Rows from block 2 of the encoder of a small image denoising autoencoder, named by matrix and row number. Rows with one number belong to one neuron. Each number is 500 + 40 x the weight over its row's rms, rounded and kept within 0 to 999. All counts start at 0. Numbers have three digits each.
After each neuron's rows are labels from the 100 images, of 14976, where the neuron reaches its highest value: "top examples" is what is common among them. Only what is clearly more common there than usual is listed. The data: small charts drawn from random numbers.
# fc1: MLP up (encoder.blocks.2.mlp.fc1.weight, 1536x384), inputs 0-95
# fc2: MLP down (encoder.blocks.2.mlp.fc2.weight, 384x1536, transposed), outputs 0-95

fc1.483:506497435504622520507548457500523512427453505513476485454491475501516453520488542526542489518523553505466496454588491512507574489500443471507488518515482490551535495543556508527497491566515516487497486502482506558487424414522542527501529489484461514501500420462485426518539495488548478486
fc2.483:521480486496554465494531501578512461537483459426468512500513470444480404530468474477596468504549527480503471459527491477496547496580488455485549566532529475491503478517547477448470565492449514518461469583478429524455506461541525400450520509525397437498491521525555442496525489494511509499
top examples: dark theme

fc1.216:483479500459520516456557530512543482446460499500524514524554486524456534475442439477510558508462507490463489410554545533509514475464459527511515463531545480459484477464465520519500505519525448541506528490459513526547442445541511527451489485453516525520540473475485502544458463559445474502
fc2.216:505484503516499514340462505459530453524507501468548512516474530592473414563474475450444531526460513484527492458465599502436485412528510491568490569484481487498511486531533523537539523478528482533540493472482383525609473469495552480545556623452496460492531531498464461568531491492407460489
top examples: dark theme

fc1.338:469492513533498508501569488480454518641528479451572506455496515478472499537480553503469499491528531486524540592526520417503477517533578476526469534530499502516488497497495562520556479524507506492460482467499483492442517493506462486511509522525559495489473579538533412487564543452539481481
fc2.338:533451501530501541634565540544461496476467478501488536452533486467452466566544455523560523513549497576456501492524419445524556530414553482523515495491572524499479549468492541494478528490460484513439507534524521469471467520510484500441492487492457500550486514529476537422463545477550485542
top examples: one colour

fc1.535:533556423586539470505532443502472492557554520484458472456542481448476473526515548494477529508509463437565476499530476550499498478504540442530452466501544485519519527462494527517534465498509551532493501510483499479497607497477496499568517497599543483541487486520537480475514456470494506547
fc2.535:466490453476520485623538530521492440510423466568473553473552500405469504563497468481542473489536480516472511430575536493443601518504531422497527458473543526501494491469525461485506476541452510515500502570489535460462528507472483498473490470559453534527479472527458518464494479468470500531
top examples: dark theme; scatter plot

fc1.162:479502491526520495429476532339479463553466499438557499498510492465516517502594530446511393520471506497493499502448417453457492507543536551472484529529562506442509515523563582488483495567530517466525490463499486561507396486509505550474487471554540492439562486491497511504544516562544543458
fc2.162:489501487477516511463456523499457478427472465558514509462473507561465534511483486493514594516454412536538497443515465471512522501542546500515513441480575509557473533535543419517493537527429474504496533490485502482476521508508463545535497443449527460519458444575544573534511516499491405439
top examples: radar chart

fc1.189:557521548510499463548494470486423538552532534534577472577468453437524484527495503541531451471458489436507448491512448463451472549474543559515487451476500499491544491473447481573492475460525398507491541504444528387519532523527491479506515483502525528491473551533464536465459487561525506485
fc2.189:446518514500482592475441494485461545462482565507537480502470483448518434591504502510473524545493461534528469536423564511466494504522512494461502473552487479564546483513481557508473529495501472485502491450514573470461478486519549502489484499538576546438534569506429525639517540528429497501
top examples: one colour; radar chart; line chart

fc1.440:517526541458517526426473487440509484469495559475458474503539466506441556469465514470482477478508528517457479471531567476495512493532452468540534454521519444467488487478481558460546449567515503487471510505484541591533507481577545578460471542452502499491574483498489529513466526547447444471
fc2.440:461528482489500519358455518461510464504536468441494473545499498463447418554539425466507550494576505456486541447550496481481514488491543493550477576457474511493473464502503403526521548523520472528456524512469426474541482451511513505457534583429399447496519470507439455455498552473442464488
top examples: dark theme

fc1.217:508531555516551490490492453556561502526507482543504490494487490507515490520465512501481468494476538502499414526539528498502445510471493525507488513518486455501491489505457451494508530483431483553539513496506542504454581499469493534490481431456420532523426472496532487424460511507547440515
fc2.217:447480516559491523554493443598495475594541530538488505513507516419490496501464509497514539508518534518522447521452477498512521428448530523536531548532465507476490491443445374527505476441526481528465507476482549434519470548511463521471509560468446480497489486549495475523513485454534474581
top examples: one colour; line chart; histogram

fc1.724:524505468467437485459492491511552478485501435490469496457549493460544576501495495495493485531523530540468544502524559463524509476533436472486514529528494487497485531495517516504495531549463510474466474557527526581452515463511514544514460514471511494543507490504444463516495517477453476445
fc2.724:484429427529486514539538524558494499535510516483536461513523486482475445507476513522605561442458475537510514465585450508527519442419521506517492546465568518472464469544507465530501497467478468571479546504480426526574499492480472458448544499478419485541528498564469400429520461503517456517
top examples: dark theme

fc1.182:519531518474469516578576546549500556438460395512483475494523524516501373500495463545465447546497549534509402537473504566549479482528448547449506523479475508503515466465444506484531501525442505477444482549509572526527494545421490523497479523491412541521519507518495455445469492518547518525
fc2.182:511527480486521565459499508456492501495489451449526505488468480528557480523483510495384526508491556469502500569427578539473493421487515560532491506547505462511481471445460552544501623528520534453495489493557537485617506473476514457495497518477484470576508506493506468495463459530505509487
top examples: heat grid

fc1.387:487510530527500500455514481472504470543490541463479433521614495484544429473506532477385517508579468445478559472444499466439477554516488539463466516492487493499458472480392583515479488512472499474558493499523416538517512442500489476482487534555552538503512518517509588499481479556489541478
fc2.387:486490563463474539486591433595528498508460510535432435538553492470524445536435509540400494530652538474496467458520484519438499516474434539460464515466479479495489469502461499500525498472504464531494528544499467484509522470460503481467497514495489562460448538511506540559443479520515540502
top examples: pie chart; ring chart

fc1.97:439528461503563526440500434446512491549466503385448532411519469468476574512467552431446506493477553462519494483570535495491523507552534496451514572521480488523463502493520534554467493572514545512515520528515498503480490489533534519475524498563531480497527512506499478509554541434464482486
fc2.97:500489493518569497575552512526503514511573501442482518492531475497424511521536589500550482484538508520474501449546415481492541538479530446476503531451575504507460548444557478490531470468517531520504551583508477520455441511501525473496515511520443443566449456537477486448483519506513496484
top examples: items: eight; heat grid

fc1.431:489550518419428458483443532499435470541432528552470508508495497470492520457482471482447485493514504498498503461548479477484462478486517474468538513533510531445511502447451535535516531581496483470461526485540516471453581435558464550448511607471498530472535539615487506493506508514481472510
fc2.431:476521488539478542454476495420421473497475494465481532495483473498516466526568516515518536505589473492448428492512500493510502449533551468489477524590505575531545476494518464539515521516453479499491531451513423471559498447530511513464486523439460579498528531517461466471484522473516466448
top examples: pie chart; ring chart

fc1.629:498493527543501513501465447524443495430556492532509486527513504475490465541505521482490466507483463472489440501540552475505439492426598517432464514506486487538455508501469405501516537491498432447525506450487530466532515495482469508471494490463513509515475535503514515443499516555503475471
fc2.629:497498505476522503414529537538563484488512473578508530565505443477484443487523472482544569503440467466519544544501544487528456440476555385537496503459418510484527492438442453509533507445501435482505485495496433462502431480504546458509529539516524475480508508527483551535533470505538495505
top examples: one colour; histogram; area chart

fc1.209:474543499454406470527502558483504514455460478465455501538437504483471447495475424492451408524522579471538447551493470506530477492538488580427492523503495477500540473452403524514532481503486470530417475497506562548519476475388469554449503589513441511534517544551520424450462459479548507525
fc2.209:495497492507515568562514556384492468458483463463489533511454455466490450524515468521368561534606551509458479520429606490473510414444548500452504549527510496524479468426445520514479589515483503461486499508532459487581522480474506513451504523505476510511465532515473423521483534554504504457
top examples: items: eight

fc1.183:537554566568514489626535467591507528507532476511562491502467474440465465501566455505449426458473440433517426505456481519542441460475492536458483472512502480518462494457425460524495530442541529576489487529473460543487550520483505522517518443640488520533443466577518501455523477528617484541
fc2.183:454472513536473549507485541498549485503442460575547504498482545582498448565493489532502431504423493462448428471455611451505539512554472463474461478494495500508474462458527587467509540537542474476469457533490549435522558499530529501457523491533505562525516494488464501406458446528486544473
top examples: heat grid

fc1.400:487486518517517496478460486380398491576532491537486454452513553500521524471470556429503490500438530482500540484478501468499511483485524449556535534508515500441518514410518563546536512505461468363540510462509572472479481517519492499554503510472532515518525537429488482507462487584513490508
fc2.400:488502512510492514437479472523452506526474455526481580435534481487440458556532501462537543505458532479505508468476525553489525443562523440536536476499509519489465544490439446476541502481521497492425511497508549480420576491502517473484488506488507493464459513491484462539534458583455435510
top examples: lollipop chart

fc1.272:497510488449559483473532570510598471512423479521510485516525454403521494535502487484481588470518499520495445571596486476500490530486617521524458551524417477543464459559515474500496517513463499523539483459505494482528488508486510507509506483492519566555566467498489541443465514552493544467
fc2.272:484498438483519527398601456551531491489543496496452536492517402454476465494525474512543524479523573540470537530536442485489466509518497472454436590472436529474545493490436447481520454447490542511503474485528531507491511490502598530539500484500476669485536467512458456563441489477527427584
top examples: one colour; histogram

fc1.265:490501486456525514548539450500557512489460518526495493555578506469517561560471556530424443496573493501498447494523467525487510608464450454477466473530530498444481511485633503507528505457532515558529505510508482491546477512500476485459503476454409515510483478466519488465526530417507480555
fc2.265:508503441515508498542414432531519552551521500463527505554516453541487491523450481506487437500562447475502504505527408540470548553531526471490497540546543504540536479471582508498490504489512478478478511551504587489526538528510519495520491535367493539497421420494520490521486474512475428534
top examples: one colour; histogram; lollipop chart

fc1.417:454508576459512479519502499566501520483448531519559464450533500480504513455436467464451446489555527451452435391584549447527542480453433470520483470515453507494448540539484522471493484494552557555451474509508515581531474461569507526450512497536441543507600540498544498509493470474517481515
fc2.417:516525518547449495415438533507536538553554467536484523490456493543440411531535510460437448468496492453464446486413587518484540458601498497487454492503505474503533529499474435468499528452514455506485495456526474540519498506524538450499543589438399526473604484462472478455475537510444498464
top examples: heat grid

fc1.638:504488452587552476522445458488535475526508520550552529501485457498539550478507490522556486500481497495508546447544500525459477471509466509522491472491514531499508478521437466538520506337529528614542512506436462546496420506537523476562473379520531504549501485497513474516567502578598449504
fc2.638:491493542539487474442475517550552491509477486550551480521478473502511434549436479481520511555437481516463461462534504488496491465539471528497482524451482530471493494527500504436505467453542480526505422510471509501474480520480543426519496524549500468488548442498488477507520489525454497520
top examples: one colour; histogram

fc1.484:512499457539500520469535498535484470510514492559494463560535507542459548501556459522561507541474477508485508485492461468513430468511434558510469449473580475465530502411392483480472491428501417542533503495474486478459498427495456523528497428479552512498482495535490524537487463629516460488
fc2.484:487458478554436551403466497483469493481473542474550482500510446497559468500457455490524556527460539494491481493512513518493512533513510572561473503601492510516458509466555604522474476495500460540547450453439462504536535461444522428506465529482542521486532496544518438558477529474457486532
top examples: radar chart

fc1.447:476508537460485516443455561526455482550481535524495465517501510460512496455478491455443497473487531486499475490524572427542484525463527477508557489485569551479528495449425522501517517511464507428409522462504524520540489458542511556394453567479490548520539633546491574492518516539451475481
fc2.447:508517497492507481480415507430467553487496485458503506523427521560474447475478469468545507551509527565432391488483569470508504480539522487571477495483523556527511492498457443508564500518509509489461537441462400486533494493524487520466500558481536546470553487498469397507497514477500460440
top examples: dark theme

fc1.317:522506502429523472519482474525534473458387535436481460513516477558509439487492531450579462501517530423489438597481559461497497491518480610499474487504456505509490493551475520523496519467491497428507504511525510482462633498539470514473496520544574531475463524500515559507517518451498627494
fc2.317:490502464476524487519550520511486451428517511386441481464491478541459412488491540510564629478477501468510552468493480510512554447457486619452462490516539493511449469472541484506533514515523449435494542549515471503508607492507499520527505524536507506515436491537485554555472467514524523540
top examples: pie chart; stacked bars

fc1.481:514532475469528529507628497501546563475427524518456515472527519510502469483484496510500494514501517473483469466589501521516530518479447496491492468555506487480502487490503576535523496544526542528525490554485553573537444524504496512520483506476454564525493460474499417500489468520532454572
fc2.481:515525483471540551402486506502504516525482476378499505491442452493539473540461469448398503506528565453495476476465533500426515472485486486530450585525522494495465512437511517507494590555523538488546471526522492529567476481489541431485521544418409434581477516543517424479492511503459461494
top examples: dark theme

fc1.365:480491497504535504453517521482553557568576462557508509522507502432519450552511479497545521484523494500515400512524444458504564556470408559456497558451509499450490506509427447501457507560412522500553479436489443542538471565490477542534472469566527549542471487454525554472500466552554539535
fc2.365:491502522495440509533497483527430519466408524479504535486506446530484530548515511513509515507536444507479583445495533564485572538556462386587501434549499505452523504508551566494499529426552555504466487478489463537502454473499474465492494478438495536478548520516502512567543496467406480409
top examples: lollipop chart

fc1.117:528495533497527479475427548497485479493505549497534497569486437515531524510539476474559526524505420495508520392513448454492498531456506504515480491517558484482516554515586479502466494480521469452506479407505448487525504437555516503445495419457519500483544520515534656531520515490461535459
fc2.117:467493478502458483464457462477587477570496548571557471484474471582508440449521475515586542560527417509483436447555560491523524488543469462522483467500512514549551526513573427528512446452528517482475491474481422514506492532519509513527506493524498526419540510482452519495507551455489492482
top examples: pie chart

fc1.158:511521554538572501495512449450406491540466536529527439481532500397556516500482539465533449542509527506486499443540508461518504558518534520456475529488543472386513470443442497497526521503435482374540459460485444538509417523493479512517502518497479521544542474443525514514491511535550526541
fc2.158:513487503448469492576553534564454603483486515530478522554491467585510514493510473458482502454554477546475418546507544536479504566429444512550512448505511533587453492514548507524482534534625568513473485506507497486509540455523472467538466458462476500444474539497496543473518441522425475450
top examples: lollipop chart; scatter plot